A small image diffusion model, trained from scratch: 97500 training examples, 33.5 epochs.
Rows from block 5, named by matrix and row number. Each number is 128 + 32 x the weight over its row's rms, rounded and kept within 0 to 255. All counts start at 0. Numbers have three digits each. After the name is the row's rms in percent of the matrix's.
# ada: adaLN modulation (shift, scale and gate of each sublayer stacked) (model.blocks.5.ada.weight, 1536x256), inputs 0-63
ada.413 100:135140223129144120088153123158150124154136084124122127144196191124112106143145138149122208109142089090106147145139065096201136129108102100090147100076118106132073146165108095061146113098139096
ada.414 102:090126152160132130147074141139136130136146095181138167160083088158149127097152081139120231107122122160165153126133142126073085120134154117127106092116108116122131159169175143092094096122091100
ada.415 067:144102153124088090117109134125164138108132141103140145126137184103111157153130082132085128138174183119181116085095144182178124141188034083115150111149101176145126118182077164207134126165112097
ada.416 091:086163121119110110207095113142087137116115176112107141138083202114137137126132120153162239150166146128177091185098145113118114070151156108123146180186113171115133111120039144128126148119094135
ada.417 096:113095108110163103229062133079132105100074190087142140136157096112121139116097136172113171118173148158121112110178107196084123125120140120104140115152115124129101127227127151070098089173137108
ada.418 081:077165137121118134150122128164159145094143086074141150171134153187110116113123167137093255143107115134093128135134192072193127104151161153166099184110152167107103158111033102130173101075120131
ada.419 099:129109099099129148091144134146106101155146106069117179115202108088137096133122090073144117124088119108112079095150097167143110121119089127157174135066120112124109095101215077143169078066143139
ada.420 111:098117156098130105121154167128135140146077157153115174126184121122096143150131156086114066113087077157115090182125127158147122099150098143112157110073113095138123132169118163159168118076142104
ada.421 103:127132136144147147153129113142117168109105140150118106124161132193135201138127104172123189120120138097142172104154147087050123123139102121099075091092114187135153143194126175112118159138136106
ada.422 091:152099136141133116059119106054081152116173096135116162150156143090113183064146137080149195145079135103128143137172180169109148105103132141101133160156154147154117088138133169135129123150158112
ada.423 123:117172092117094145179123075085155145093077089131108109107100107125134041108104093134110255155113138139131114140178107156100177067145094154132176117139090129089192161157103128133134163113121155
ada.424 079:145175138145112106150185099100156146082186119099124196136057152062118128119119149135115136142127159130127104080059100143160144104178117142126148066146120112120088137143101101118158104161108121
ada.425 133:155088170153124115163111141093128149118192213183119105136057142130126097142168093134134197099135087151144124095119105144064074136133129100125133145149134118103133142129123130115108151150058056
ada.426 094:150150115106149155050116122082073108125119140143133099063086111121106188132109111117127123145131134101099086159105124165124165156102111137146108141127150130110103096103152112158113155140149169
ada.427 082:100168142131139112122183134103128075182164124091159123113175180099107126169132119093130005126071114142100117144104176117174156107110102077136128179101126117147075163113142177168125104163127159
ada.428 077:093168111088122106135115117074167087110153163127129107123159144103139079112150120148097107120102090130142120130100057178170145125114156158188183153128142108106162140146148167120133154098137118
ada.429 165:117118148132109134161125104105145124123089142133132120106115112078162156140120139186130151103144121144126146115097137090104140118115110073149144111100108128129158092079126120116126171141152115
ada.430 130:093128143148143115125119137159108136151117203123099144076085125137136128116110102200149234106107144155133153152053130112170132124091149094166112128135138136126132121147132131152139126118112107
ada.431 120:080126092127175121149152124098133084125107091082136178128245120136118141107088099136115164130124129167098098144139082132174172096121144155162147109151124103118113222135149147159142071083162194
ada.432 085:126125130123152119119129087129134182118095133125150164123101079126175141166137166120133206127157140101088114139119154075193125093140130142144145078102116163143161072107153091047184126100123163
ada.433 088:129090085153171152144137162138145102074104121104177160083120095137144139120047124147095176118121098167126112161178074065130130120102075103132118087107132110123146122142081102135083166099136127
ada.434 112:124152135160074133107170097128125121134158188121129142152065138148129142119162102093115074128144130042137091115112204145060102110138110128110104112179117159121133075132160109122114187201140110
ada.435 105:161106182166115124123096133193140143124161186180129129136086107167148178081134126147138204098137096117169114094131152103074135149133125083125040081163152138125132067152115169145084157171121091
ada.436 133:137161149113082082138122167156122154130190122122120139183255137155129150108158138152142189085156136110150103098088155122150057120115161112130125134143144110126114171123150138156122113144086107
ada.437 095:177171142104138143174055075079163143103116160150120109092053148150114142102160127112129113151067109108115098120155126125102089131119123088126086134127096101092155156154171123149112169135166109
ada.438 076:105109136105125152255090149144117116128113115159123144097104174052132133116123173114105163117120098113143143177194139103101105134126045140122110139125145066123128104154102148133132153138155132
ada.439 083:152099110134131128095159113073127098117103094099111098138143106162125155108113157139151000140149124106093103091127097145122095117118140143103176121197111132119115112162103089150080132212118170
ada.440 108:093109065113142162157142132119051171109101100113138121107131138099131124126069119137107199171161112129149107124164126170110145094101137112131151111170073144121089127194135095062178117042122111
ada.441 122:119137123173108127221090143099139165122100188125122104107132140117163116098128104099129212098103140192167120200114088126099169143131127129150160108143135082127131162121140086073131123115097104
ada.442 087:107111145153094150114156124131146121145117186100126159164071114113131102126058117097146127117141125168114129134118108098134109120137167154106116106130123137112109094131165121130089075081156118
ada.443 105:134089117125095100190124134124100117110115127071133095152203184137091163157093129160133088137107088123106074075136094177113087133148085140139152103137162102150134246076150084117122112129119148
ada.444 082:112155110136137133113087092167129100119138123142135139092209116094147123105082148148125164126140120116121163144136140155165169169129071109111190145143131077123138189157132119135103156084141110
ada.445 106:130090145160136097161126123109162197094141147151108189097085069167162109138119113116109181158104105128127137082069073113086111102157115139127134137138076129115114152072111120146146161084102116
ada.446 085:118132047205164098161090122122162148162128071077127050115166156123148145110108182122159140135147125083184093146165114110174161120143061156105128117134127139132145172223089085138107095065147151
ada.447 100:116113137147110114121133102091148134119164245146123108118113145155101105127114085176100173163100133107170102119140161120166086100153195121147101111142124105124174100146146170128098099105102097
ada.448 149:065119148094096137118108130154128129086146113186097177132099132116131097091135077151135255153184176131106145102147133138163136110101173119126156150114098159122160151111101103073143122150145106
ada.449 131:048141143116164130115138146191116112130113083159127134150161097100124104091101126193116202124149156101113137175157102135145137145123174127148134153100124142118128148090198127101147136110163091
ada.450 138:105152083149137146154139097165156126148076061103130122124139124158162215134124075067122255156111141124068137149124124134136160104102128110136136105112102074113142110079163115129133133055174141
ada.451 162:076131116101141145145168092153152126113062068098127166163124078125118139130082073129133255143149156133119139171145096139191157162108125129112138119125110113139099120119162084085119104073160151
ada.452 125:093137101118110116096100133152147083166144074132123141128134092126081167125095110108119253093089136129104131135162151110105094134123123132139126128058110151115108170093130125075091127184155097
ada.453 130:117113134087141095149140114129098104158084112132129138112181125070132148088152133135150215127158128139123087155109135126213164100114131137139108141110114131099128156089162131087146068064156136
ada.454 145:117080125116113107152132093156114088155072084153114129139146118097107176109145113157135255146154120122116108089113111148219117126124173079127137138060130088157104165097118090092115119026146107
ada.455 137:128179079122171131088131108140120099130058074103120121099248139116110129138092143093106218133159119130087132075149086110153192126097102114113152118138102134115108154114160095132192108155133130
ada.456 125:121101161110122066163206125166175110122133139123108117156157104190129131150105074112171119158170150133129133083096127089130073054122135138123147149106145129154121112103085200150119116166154183
ada.457 105:140131108125039107058208149102125033152133151108125098128184079115116098155137098134138123096094132104125113104114119114122119156150127111153153145132143170128140098098153145164127109111128127
ada.458 097:071157115127137167159159084146121083111065054094109145136166102150186186145111115150139255137087170160107129105118136131162167122111134104125106125110137122094122151051077100118164108097121146
ada.459 147:129147127084146136225157086146095115127127074107122140118215153134145136162096097082108174126138121115117118154148108084139152122117156156109146114068156083110097143114195127088152158080149161
ada.460 097:159126092182095121151135163107095198159150183148156126124029076094085116087144121121182171079068123157183158107113103139177083168112158099111088131144132123132128201179088081137092164144086089
ada.461 093:137109108153114066157176115133161142129156107109070137140183181140132097075086160183107137073136141134150164110144156164133105112143149139131157092147129131133091182093141141083098114176095138
ada.462 094:108180143087085141107161144115120093133102105125104095145226135088122159148120191126128039160153164117092090103098096158122111079115175136096153136098131116134143175156110122169144059155139142
ada.463 081:150158144109157139108170119178156092140101116122131155131191171130164108068128122154155085145123077125134124082145165145123080123123106139100091139148105105090084108091099125138147200153138162
ada.464 122:116129091123154098178112099133120124145119178125108147101104148114092191134082123128142177091166116168123104134134170101160170082118074105171107133129137089138099132147109117077139092124148154
ada.465 103:150153113137119088115113142064143115131138145142152152124136144128100090121145145080105052094100116134130089080138155042112126136129155134098100149134145109133126162133106148195118141167124092
ada.466 127:179097140121140120147046152114149151157133241135141137127096110097126098148146088111134255150108160121125123150160143113084110105107072097104085125180137094120136133106129111108113151169123154
ada.467 181:149107141165115094191139135114144133132101154132131156129064105130143112124141139179090196138122128119115140145108154153095142117108106123125146114156097151121137127082104135129132151165104117
ada.468 135:103058142157126099129122124121156179101130122144105156115160080126164131084109124131121209115113109131147122104133101091122100138166089118091121130168134107146132119111125139108123129201090087
ada.469 096:107161121164102098135164113082139081132077115113089177053200129118109171165058138099117192113147174108112117113185161111086143092118142098131140111095087092151107165153117131138151164125134143
ada.470 134:108090138132084128169120110199121118135139160130106136112187101119128151104108103165112181095136107128121098108123095141179123145148151113172118114080112138112126187160118102155104135137094098
ada.471 095:092127110134137133100134098140139160170092110125127155116209138079082110175113123130113171088086159090129088195135147174217179115131131159197158126074155173126129138127156092148103047100128144
ada.472 151:139156099111139126096140102156081111147080083157105119106169137144129157115111109124144169137150170138095070167141122118175160078113139167145173125136116126077145174192130087107163153121120139
ada.473 086:135121145126131104025162105019106137123150122110076105168115130159146114172098119122121172171117132161142140096072081181092096148126153136108115091147080140103142097141101194102163207220128158
ada.474 086:127215128158104148168164089124118163119118152142101155097135104149084132157150161098089155111108132154091130046119126148061116107123172109094122121208096169123078194220149129109116109145107135
ada.475 132:137119117174106107142128078091138162092109164137111097163127113119139104100130174156147255121109110130181146101097149150074133106120142126119119139145131116149126122140129100156121139192101116
ada.476 078:119107096176194129130199119179085110109154095138120150106126140105161152140165113091141236104114137110095102101120140101116133146112123147106137120094159112146135082059100178145132116102080115
ada.477 095:075097144160132131211096196116117115098131120079089139129205098160129176143114087119122194145179121117116113135127083156212135132076192130143142132070150097128094150069191126082096110078114122
ada.478 104:055132085210128080180070093098139109168134132146157154121193106071144106132100113140123244165175192103126147214092083155125162143112108118088132097149103099117126072124190112132099153171130105
ada.479 077:112117142126113117080110113127097179105097085114121219162199099129133072115118101206114176125162153139176204134062137156112126104111140091192166119126114185091095143162110135148152158105119109
ada.480 119:107120105107143152120127135147171123119139080121121109111168130150113157107088161137123199128111133145169135138174096122166138109115142117122119153119126124110125162144179105145113087076115089
ada.481 169:097128122165116119154096065169141131097090111117143188081240094113173118112105095151096181120135131170139146159115100112159161073129137110128147112109130120099148108119178117149138122084143098
ada.482 124:071120101146158149141133084102103150136061109140116164118157099142134126131107124069130246147152126127120145151099068140096149097128141107155165150093116074153129131103137082140147148097119143
ada.483 111:142124121150159121138150093165171113160070101079118180152083096169125134118090090150135255124056154112146128105138111105121126090140136119156059140110127093113159122179132096148132135091102150
ada.484 084:154167115097112106084129163096138179153161194082140138097146084128114119135125051175100230139158147116078061132137143114153108146144161105122171179126134079147093137124083143112083175156105109
ada.485 095:124109157130117143155095140155093080184155104131165148160131207127094105129121124074074235104170139151142116113206107140154108150111148129161178150063157118126123152148097139152127089092112105
ada.486 157:135142115127128118154111080131136116118047139146115137111107111095159065159144112156129154114094127130114099126129135106093124080096145135139105106117122124119135129149123097144127163139114098
ada.487 156:123114117142086108154148114097132131125094129152134156122094099155146134107174148146147176119168133139128126147097166136131144132128130120148131124102108106119140077116150128119129168094154135
ada.488 097:106129145124131091159128113173166124136115084158108148146186109203156165091127147143103130065147136110135159116126088111160074137141144091114116170081137113136089140015097127091149170128147109
ada.489 105:154118172136078112151170205148140157166181181088130108126174152107112147111152075180140120095113152103158120143132165092102056199144119135120112091113158073140144106112071204149112071209110127
ada.490 115:098156087164130178080142095160088095102063090116143143066152114138137100112126094171071255132156114145102127166127118121131149111108110110128118101110100187100118151150178122075130150033100099
ada.491 118:114113190107101124220096118090085143116172193146114121083109078132143181099138146099135134129121142116160099138030096148094106149140083144147142164111121107144154123112101155135143130138095122
ada.492 119:104128159158145140100128147143131104140127170134124132105105122145090131095152137131092176060154153146129127175148187165134122120104138076105069135150112112124097125089092127142129082171112089
ada.493 109:155109094172125082059120138112160143124140065146169103145105144132103110130119122155155169140101139104142131135100121115109122134093130142095169080150064101140112101173160070203131202130155128
ada.494 133:183130120150119132117106144096128174112115149173125183079108098067159078108153144112145255113087144149122133138075139107103137100156125126159077106138102168103127123138155081116114124115077115
ada.495 134:153145135156143139134182147130157133118105115140126118142172146106093130129121190164137143148139112142131116121222109191124135143089161133096156056155130100111115157186120113102133147147087107
ada.496 105:182151084135092103105136138069164122138146168113125141172081131099065122132152131152111179136082082157138106132116109165061055130130130147112127138146120183139134141088106155211122065205114128
ada.497 092:132174122128120123149094115107184122131132144119160131150079121150085124109089145090135181084161124131130108136153183168145148145078152096152210109127094162065122149120170115116098129087122100
ada.498 130:082135117094120121168060128143159120095059128164129138122072154115157100116139137157145161135089129149139154096152118136135099081133114152132188112132068125141165102108116096141139158170089072
ada.499 128:173114190124143124096124112097143131132080148133120124089109132092130105134144115137076184098146125110129140129142135111089145105143160078136129076088127148079178166148090132116175200090085074
ada.500 134:063091135164137125206124146125123116110122146135095134144081094139120183129146080165115255111104142126141111135125154133091131113135149136136096070106155127128166111182120140142114112135124108
ada.501 125:121121171121167077121048080145117128095116105102135126117079059102123105105107114118115255150106147181090184129137152089118125140121093092142118107171114104119139067111149136161135226168114101
ada.502 091:114151094092093157186193121135111154156152088176128085107241171118128168142122172116146016113143119105136088152125125101130093051104140138099129165076167161139133104084170130164186136159144154
ada.503 092:062120178107119084089198155145148137146150102124090138130158132161139144109127097189134159110120151127156114141129161151187091147134203154103086160067134138163140097086056110118135134107108105
ada.504 158:119148104132134101174120131144171153118151135167107117155094117141126115104100126130114190110160120135147160119092146077080116090124113133124132130187095150125119157147103148145114136189085129
ada.505 123:118104165157112103147141091098125107127155132095122146165069158114124120108134073186138247172160119122122044102084156110087089110089099132114162121139133112118103038102106119131141214153118150
ada.506 094:169086134167108142213185173165128131127146155186143168138148099127131117144169083136136192165075165118097071113079098145083105098114148134090106159123124084159108076072152158083128153226118099
ada.507 100:108135152119126123066140140107127093166108069146121186127169117171134130129100111119152203123168123169089134143095102166158133153123153121136133150131162058080125115134160134159117121062126121
ada.508 113:109096153135112136076150111133126129123106121125095142116115059116113136079112140177117210090095156157148107146160078160156120149125144086148143106136071088157097080114114144161204192071079120
ada.509 105:095133121158124134152107028129165126092106141151122175138195106161140166108107105107114218147115144139160146115127063115112162098125090093123140133096124154129141154096140126152181136082148116
ada.510 126:092089136170144073168071099099163151106102147155138118093122104149173105092109156126135196115102121179143184131085061151124088113121126100126104125122133176135161084131106129139103235200125102
ada.511 121:095147150134167161113167147146128156134111153092128164097105147091138103143125084156169176113158145132112196183130143110107139124100105146106119153100093091118110104170162075095123138053148106
ada.512 113:148154128115121113184140125167153148129056101063119146113152119109120145108142052064130185107112137126131146169138126079140151104108141110122121127072142108167134059193140126118138145117139120
ada.513 090:125113161136086125093160127135105110115152174133142107148144119145121126088141098148192255140107156083137106040073093122154103173120112124124147138098147097156110141117140155100103092134122111
ada.514 094:113103128151127124090168121188126137102140156132092088149133125084155075154124137144125020091110128144104095132135115140074125173143109089100172113145113150135145181159107151126134053192139104
ada.515 116:139160106124154136105108114101132099128136116139160151125127141091109148154149148107110050129142107137076088135116135093141148151150102137120144114112120109147139149164169121142120162133101145
ada.516 079:137146111126128125107177054164158139116093125101060079139159164154124138149120160110116000117125121151129140212135122061151161095122133139150096160177133166068131093191083099154173124180185110
ada.517 089:149141146129125168121147148173166150097127141121149097179148166113079126066125180123143164094160078084168094127134108123107139160126088122114131150091163110160127152105101122088115110085102078
ada.518 087:173143175135119129174130136125104162154155080104139132090124135114107201133157090102143066138155128116101136160090100119141116111081100153134139140105181047141134165090137121176124141147142080
ada.519 097:122185123112160109106127148070135161106113098166140100136187115119147083121170165119173089149102104164104135224083138118140123127113126123132105073108123141134167188179090120144075124165102172
ada.520 078:125109111128144141130082096142134129140153173158158123056138136148147159138129100079106055158073147099117123118118142152152145152139150128129150101147157179133120116198074130101112186154155159
ada.521 078:110128137107080117103102152166171115130141096132133147168106104096111120092132136076100102120144117176165167149042098130118118116088093113107118127095134086045118091124171166049098085121104087
ada.522 082:102131109165144129125113132180125104087131090119136141096168126152158140122076120157122058143112127059164125179080187127117132124170169160113158157087134136105072120140156104186145118058143112
ada.523 114:150120141089103105041081111091152109137140088124153072164179151086115091169118191088141102130101152148148085066050152123144161188133164135147126153132115134143119135152148130166157132186129147
ada.524 094:102117147101132072094172134101111153167148164128097169131044115186124114140137084156159152109148100123167124095085155111146176123138192097135095092091084147200107142119160143161146078084080138
ada.525 094:096163157130083136133119110086094132170106150135122169146131104094125083144147183190133198120041115147136138120140157143144113121102100142162174130152136113131150135122116114161118112113098169
ada.526 085:134119097152085115157182095095145139107116140126142161142122146107118146160153098079121125135138124121122120137099179137100116108137092117133126154121068162152156088148179134136196031213142104
ada.527 087:137133143145106101168118169092140104110107116081125113164130142111120121116119156080138022118112118100120125090091160177139111103125062171134049144183137083158129085165127148111143148087082110
ada.528 084:112177192091158186210135074168096110112127114153119130108098171089130144122091129171183095165134162108113126144072157116149125113116143137147140114131086114097122176133143110109161170141192121
ada.529 075:139090131112154164112161117075151124119144135118099099089091161142097144177132118063078093144142108155137151141144165171137141104074156083160107137067155120139134173158155192116134125076101086
ada.530 086:121168136080112116117094213180087130148143160122127070125135161137139132107099194197115057180151107127145145182115126102154126107162140127122149168119125170095180113162098110128160104126128161
ada.531 086:155122143194129108148067113140092165108157149118148082169177170138142173079169118153091155121028121103139097187162125138168131214162124091109124178119127086110157052139091129144122170109157106
ada.532 086:090179093134148098140172145170134185100111102124086128094070162139137179130121104184104127142177166075129116156143135092146153149142135099085190069115119119108130124136172106036138114128113174
ada.533 090:188151160151131147133150113117096139140105117133105150123098147118128079171133137146133066112113148106162111162151079143245136105112086120141101096145141122183110157137190083134125143193134088
ada.534 081:131115108137077154162088188114149132142165148071128092145115105116041124106132138121163142119125132105148095128113076149108104177140160145132198086155212155119153140141106206137080113088119070
ada.535 094:142079177124120117088125145067194123148112146150175178139090118126163157093122130090160166150197155131157118160175107145094142160110113095080120151098121115090142138109116122113168182133128111
ada.536 087:049131126166127102104100094125181088115177145124126093130097142112118094064137153118098186119110131132133135114107134113122124149149091111113095113143151127152178131109148123120121153112127113
ada.537 088:134071143126130128053107159163136172063163081122120133108197170165140151157105131183125109139190122156105102131133141084186078122093112145149165176160114119178107075143134125100122177102127196
ada.538 082:129170143152125175088141129128152127142088138102113101125101092146109228174067143057131112176118190128103119125134192083135083113116089144093107165120086088074094088145071151123058146165109099
ada.539 094:148096132149129150066195141119150130127146202199143072106087089136094139121133131192100169118104176115071136153167103101162127126114224143127145142086137118139137093171085065131122126101149162
ada.540 093:116147164164109120087150066118054089130138100096177143158124171072135127107127085136112170171185126115151079118121122125125164140132139176148104159129116088148153141115145105095128141123123142
ada.541 086:121178071130130154147118117149124119111075114125114133112131093083150130099105159060141141130151107151148121106082054145165199155140136105181148107134159111106150084172121185150125151096155131
ada.542 085:154118135113159097120174143126112180116132148090111131165144185167127168157102091168105077124063076106099162142200155138103126102131080085163215110170129102157148133153104126104202192189143126
ada.543 092:086207155106116111058157148119179150125153147097131094136142084098169199117097097155129169128066115107169193165069124106043116106104124217181084122062088129156146141102080101086151190106122126
ada.544 089:153111084107104111142180054157172102160081140073120096145092097168111146149114137148108078079207145124083091101194197079095141142137081118140133104115123123121136112147165138169129126139171109
ada.545 094:126105141124088142117161117163128115121123061099148132173131210128144195107131114198106095141094118139099134133155161140108162131132113127136140147095128094081120091183167106161137050160158132
ada.546 098:072085099152131119184149124144152134138158088135103105118175132075112173142145140178135055149124155105153120143192124173156151087125154144140133137145102150141123149169163126103184149230132127
ada.547 088:156117106158116153120110155116140111126145121182127096107153144129120228144132113159121051113138129155124139166127203135127147129077178120157092123159110168111140128112140102119140106082097108
ada.548 084:153151158158062091156118088121120115115101122107170127130158149202102129098087183117123149113168149110160132102178123092133088217107094179153121171106169136105098113134109092103113133091075072
ada.549 087:189134096136092132113200135097139169113136126131110201111069166123143123143152075125070235129229149143136112147101127098089106066138167083185064155116127125166144145194169105154136159097098138
ada.550 082:109091133137153131097209150111125130163124112124114126139141150149105114097118171156137086156089103146148103109078155090133148138115135137107102141153101141184082172096087077121131093100122154
ada.551 078:121164146140153166183096168098166125143123146094129161117109185155148194124097130134174167133120082133123104096078122139117146118158082140123093113102166131187098001110094111099151171092092055
ada.552 092:120102076149126099128207123145119122129149179079134080125164078162109100129137117149167137111089123098169099137145136137087099105099087116134057089156111156123181115126109033166115133180116128
ada.553 086:139100111092115109101150078131127118153124156110114074141137116155101125121138151148137203163130151145155098131165139126125169072154138109126151148120163146141150024144075180151126109147142086
ada.554 086:128167152129124185171159113107086195085175158134073087064132090146094140146128104119138177135126101098108115126121123122179066167156191099125201115096133153076183083196130154113114117154127111
ada.555 088:161134170147109110167201093065154133109126164149103125167147086127105104162170084067151128128169182149130139188138129102135128089160178155156107104137128121099126130116116145121152170126161195
ada.556 082:145097129105118160163093114139106145090143146180138123103104148120119133125122127128123165139070111042055128078106155138117094126131091097124129124124191077124068113172184094058120136083106132
ada.557 088:131140148139080098155177088140115113140122145137145109127079151095105110127119092130160161155136157084117089134095076107119126094167083088127112176062088107149140100099190086125136125097133119
ada.558 078:106144154150103120156109116107074115184069122132149115103058112077154096196117052104104074072147166103135146128133150150071204087143132136153163193127105145084129114148219120146113154205136099
ada.559 099:150142083100161102113159148134115090191142106184165136103155121095094175114108110157121053142133131143122122169077206106122106125149111173127134110125078144132112132119138143179178113170183167
ada.560 086:105134126185111099035097114134160153103130140120131141202193154121157112103128127110136104150131157126119134154203124099102112094134121135090108134141096117117133134154129075139143089164146158
ada.561 086:116119114167139141098112108117125094098184139136153143169078134059155188100117173151126202133156134144156137119126125120116157096176196130140161109173129129155107096150089167070101156130139188
ada.562 086:090146114152121094161103088121124113139076127163138153102212066107131100145143140093095081147157094057133138105135139117153178138135098081167083128134068118103145109156168154149148117152174165
ada.563 087:135073108116096134135179122135148140149115200130124109123106124156161017132097116133097190122137126151136129105099181104128137112115136132152111082121111089176097173119076164169111168103190169
ada.564 087:144154126124122142103144177188126153110142140165150163140103164097133077118143160158134215168156148082140136104150107133070114135138155189144139121144164199154152090141103178178121083109101086
ada.565 089:099129077174168136154067127098115130143134103076100109120172134200137159143086154120051034133145117147149148156106140178175165161145207091109156142100168110143119146103107182070210151170126118
ada.566 093:168118157115146129192108102115135145129066072099126158160162093179093097119134141140116064110104105099114155126166112080121148180118131110155119168140156116158156151125133091133151117094155153
ada.567 087:185113152136151165120104131073102145140102151167136073088086091135148071125099126182125160137079117134131078129118127150154193164175115147099170098130104050120068088130129139092167139117093158
ada.568 083:044131143082097117146145170175142135153135178148173140165036064147120117101074097130166177169125144179119175115109125124138142143133143121143117085129104124120144149124075087126100161083134118
ada.569 090:133191144141143108102187133147124136154147103120152050063143126138129063182113158148114073094152123099174112124171092131136085156088066169158131098118083144112158105160106102183159127177119156
ada.570 078:130137111067153177134128128129166135135122066103142150119105099166143070152161112143115116164098144134139104167148125124145119160116132063121057123045119125100119131110171128154164093156087169
ada.571 090:097101139150147142181080157143150097144116205133139130079205056106095080138124039123115132098217140187127179086120109121150072154110110168149101169137185133089200130115124137132110133059111057
ada.572 088:118104138091111134160155123121105147173119194105124087140169152155100121151114156067159186081126161129126153131134155113139150111088091110143120111087144112062107086169119084067113090130115122
ada.573 096:130127146122089108061146081127156165106144094160119117135179205112174102154124127138164099094117065174098149165124147120156176096134126100135158078133130054101135138123206102137178145140147108
ada.574 084:117168130138137122209152122110135087092149097104137090116090148144116148132179227112143099174160135159134133090092148084102158148121078140125177100180127084111107135135075127132184056078121111
ada.575 104:163126133120119120160020119147109158106129166140144155127050123092135116104106106167107199113119138148173158151109187096089126141124124114142152144173159141150109103146105135062108093070096095
ada.576 077:129142096164122097162111131103178190084179076179126131076109112130132154163146158107127029122060177169180135077134195098114116173126094111117129138147089162183128133189131111151088144149153119
ada.577 083:145124129194127114142134115071133147132173186083116174121152192102104155136107136187109231125137122102132176173148131117062104122162121102124155140121121099121102138138150144166110150121121167
ada.578 083:090149154091107126111143163111127167119142079130133102119164164152110104109096184077152101111133155110133119114132131143144184157144156106123067145098146139133123132118132100062140096179079126
ada.579 088:136107132127178128123182089147129153134120099148099199067074091097136105124117103174084033144103084140134126126149125149110154142131088104128152186196151158101179146160139159173122184157115132
ada.580 076:092128098128125143123076110088140148165114105135123157112145125125171082117135194173123086147119121145120119113162082136101141079161116105172134132146066135141136173101154109161153124191124103
ada.581 082:133132167157083151078145192074110119130162179154119156147138116114084122059165133112104159112138112090161080114173122117130117144145078120147181123124098184148131106155156119175201122060173150
ada.582 079:122092100168098082136088140134109127097054131040110140138153133119123151094128129139116171126076100078136156126099130161153106109139130155130104192136140145171103112117133117112086113079135109
ada.583 079:161194097164144127188114183146116120141122132117118099144152092105155115127128123139162225192155109180122152155143097146147153126125105117144092131175092075126134111144112158082059161096117127
ada.584 092:161109128158113143138134099190100178084145155140134160133126125110122237136091010132130206127162114150154158094115122106072135091121101167122118117159098142137134193092083104075093179111142155
ada.585 086:129112150128090091095135159140111152131161173114114138176096109103127170123114145103148226108092154178147128118170075059166120133127137093093133101075155151143113064106137108135142118127085080
ada.586 081:112146172145089159144120137134123129115080187199133147101117146105079146180114120229066228153137137101166145116171092101097092104128100127126131146107107145145086117093114167061113180107078112
ada.587 085:111182131038133177132108093081122113108149122160117141101153058104124094133094171152116058134073113112079138119181086148071138087127111134117135113109053112114144114116188190186170122123128173
ada.588 111:100077052189142132091146104110120114069149081130101136124207130158110107106093093131135098117104111166151131101148093171147167177136153167130122145150117124112139152139087174103133107191106099
ada.589 081:142161142139168133108107160137118137095162124083149084164153115126129114138088126085175064143103081141150103074194129115100170165126124154077082104180140081196094129116137087135127094115144140
ada.590 084:108130067125126079189153074135131137078090156083108203157117126086159096136108125162144103113147065098124106098125122111139120163149138080149114162127117142123065164110184146107107136138100120
ada.591 096:109073188061067097174127123113151158142123151090123173144121113166133110172150087149175192164095137122142178124112158145145121171152156165130097102126163132154129116148145164144083111054092094
ada.592 079:098213122176135120129061106113113114093124103152141128148163161096165073090070136103139009140166139134144150097147133186125177149131143125186137088173125116123065068114091141142094119097150177
ada.593 143:131130124104148119137199103157147123129140095100126133132207139135164129142111117099144090161122146110140141103156155147113117137130119139122113139143140142147119138112112169119121124163146165
ada.594 080:126118069134145157114142117188174151095103150106144045124147145119142112109137170130123071129094106153177099107165132128108127080116154095118124141166102140143129175061144117166145069126157107
ada.595 091:111151102126127116109130118182112115149156107170146119130199124153192137195131168100074073128177110179120133152129106095101153171137147145104144135147165218119086129143104121161137104182175143
ada.596 093:113093204158112120091117150149126110144116162167128169147088087110157152110137106102113246094138130124133175172112112137097124118181075080144146111109147144138182096119109135155148193142091075
ada.597 084:112155117122094135136172079108160119104095162077109124149159093108119063150088064159123152189131121127133132176135160083138142103126128153106095116092147083144153110083127165129115169108133172
ada.598 084:179110158084106110169093159147116106133114194078110078115144101159126134120133106104131211125083130131143112188108069124123101149151174113168077115071149133115165168134109109176147176079106090
ada.599 103:105135096106153137144110112152147165176151159151117159146122062100120091107171053127119158133114088129149141121068128150142110126118051145147114147124139094125115085104167106107099095125123116
ada.600 095:075130131097110084159115131139130127122148113164186113153121077092095106103159076131180214153090120150125132153113123108161066173120109115076097095089190089104089147100185122132110129189128125
ada.601 085:121141102116151137119169108150134088124107020109079200109108152111126083158133177107124033149103053126108122189153138137139081149119121165130153151138096096177135148175149174131136100109148139
ada.602 095:131123138129147124121161134172100149141147104157124085126183150158115155123135140126083000100141107129142099122166164171146156136146131118095116105121162166143134121122136128148126094115159135
ada.603 084:178130154105114121156133158099129144142115155157109135098028161117102088136111174134138150090110069098122131138148127109168127132140112070109156123113143142154191053187143143040140116123131141
ada.604 090:118146085154147118136136164082131116114138037121121128125170112179131146119142125099087068124160105126138134141086144133214120188128125046135208126122107142124127127163139082067165094139139144
ada.605 134:159110151147123124161068134079157149141114096164115141118054077141159097151152144112160100106125142111144129128126126076149140105119096133115101125106095142147129081185132146117110194200134124
ada.606 096:097130082113073135126147128077139136135155254144132103153109050151179098127109124115151143146112118122155099148075133143128124101156097125143102161087117126153168090128133160117133154112058117
ada.607 104:141134151135157090119110173174152184149108109120113181108050108104151170114131088141102173126187071219134169148109144100129171108103153126156130134114118130123164092064148149182100064083093129
ada.608 075:195161180130132110158148121173140151158113131170108103151120081150081144120137074183107187112149170120120122163119079075155130199151230163107112151119163125113145136151122159149112145159139188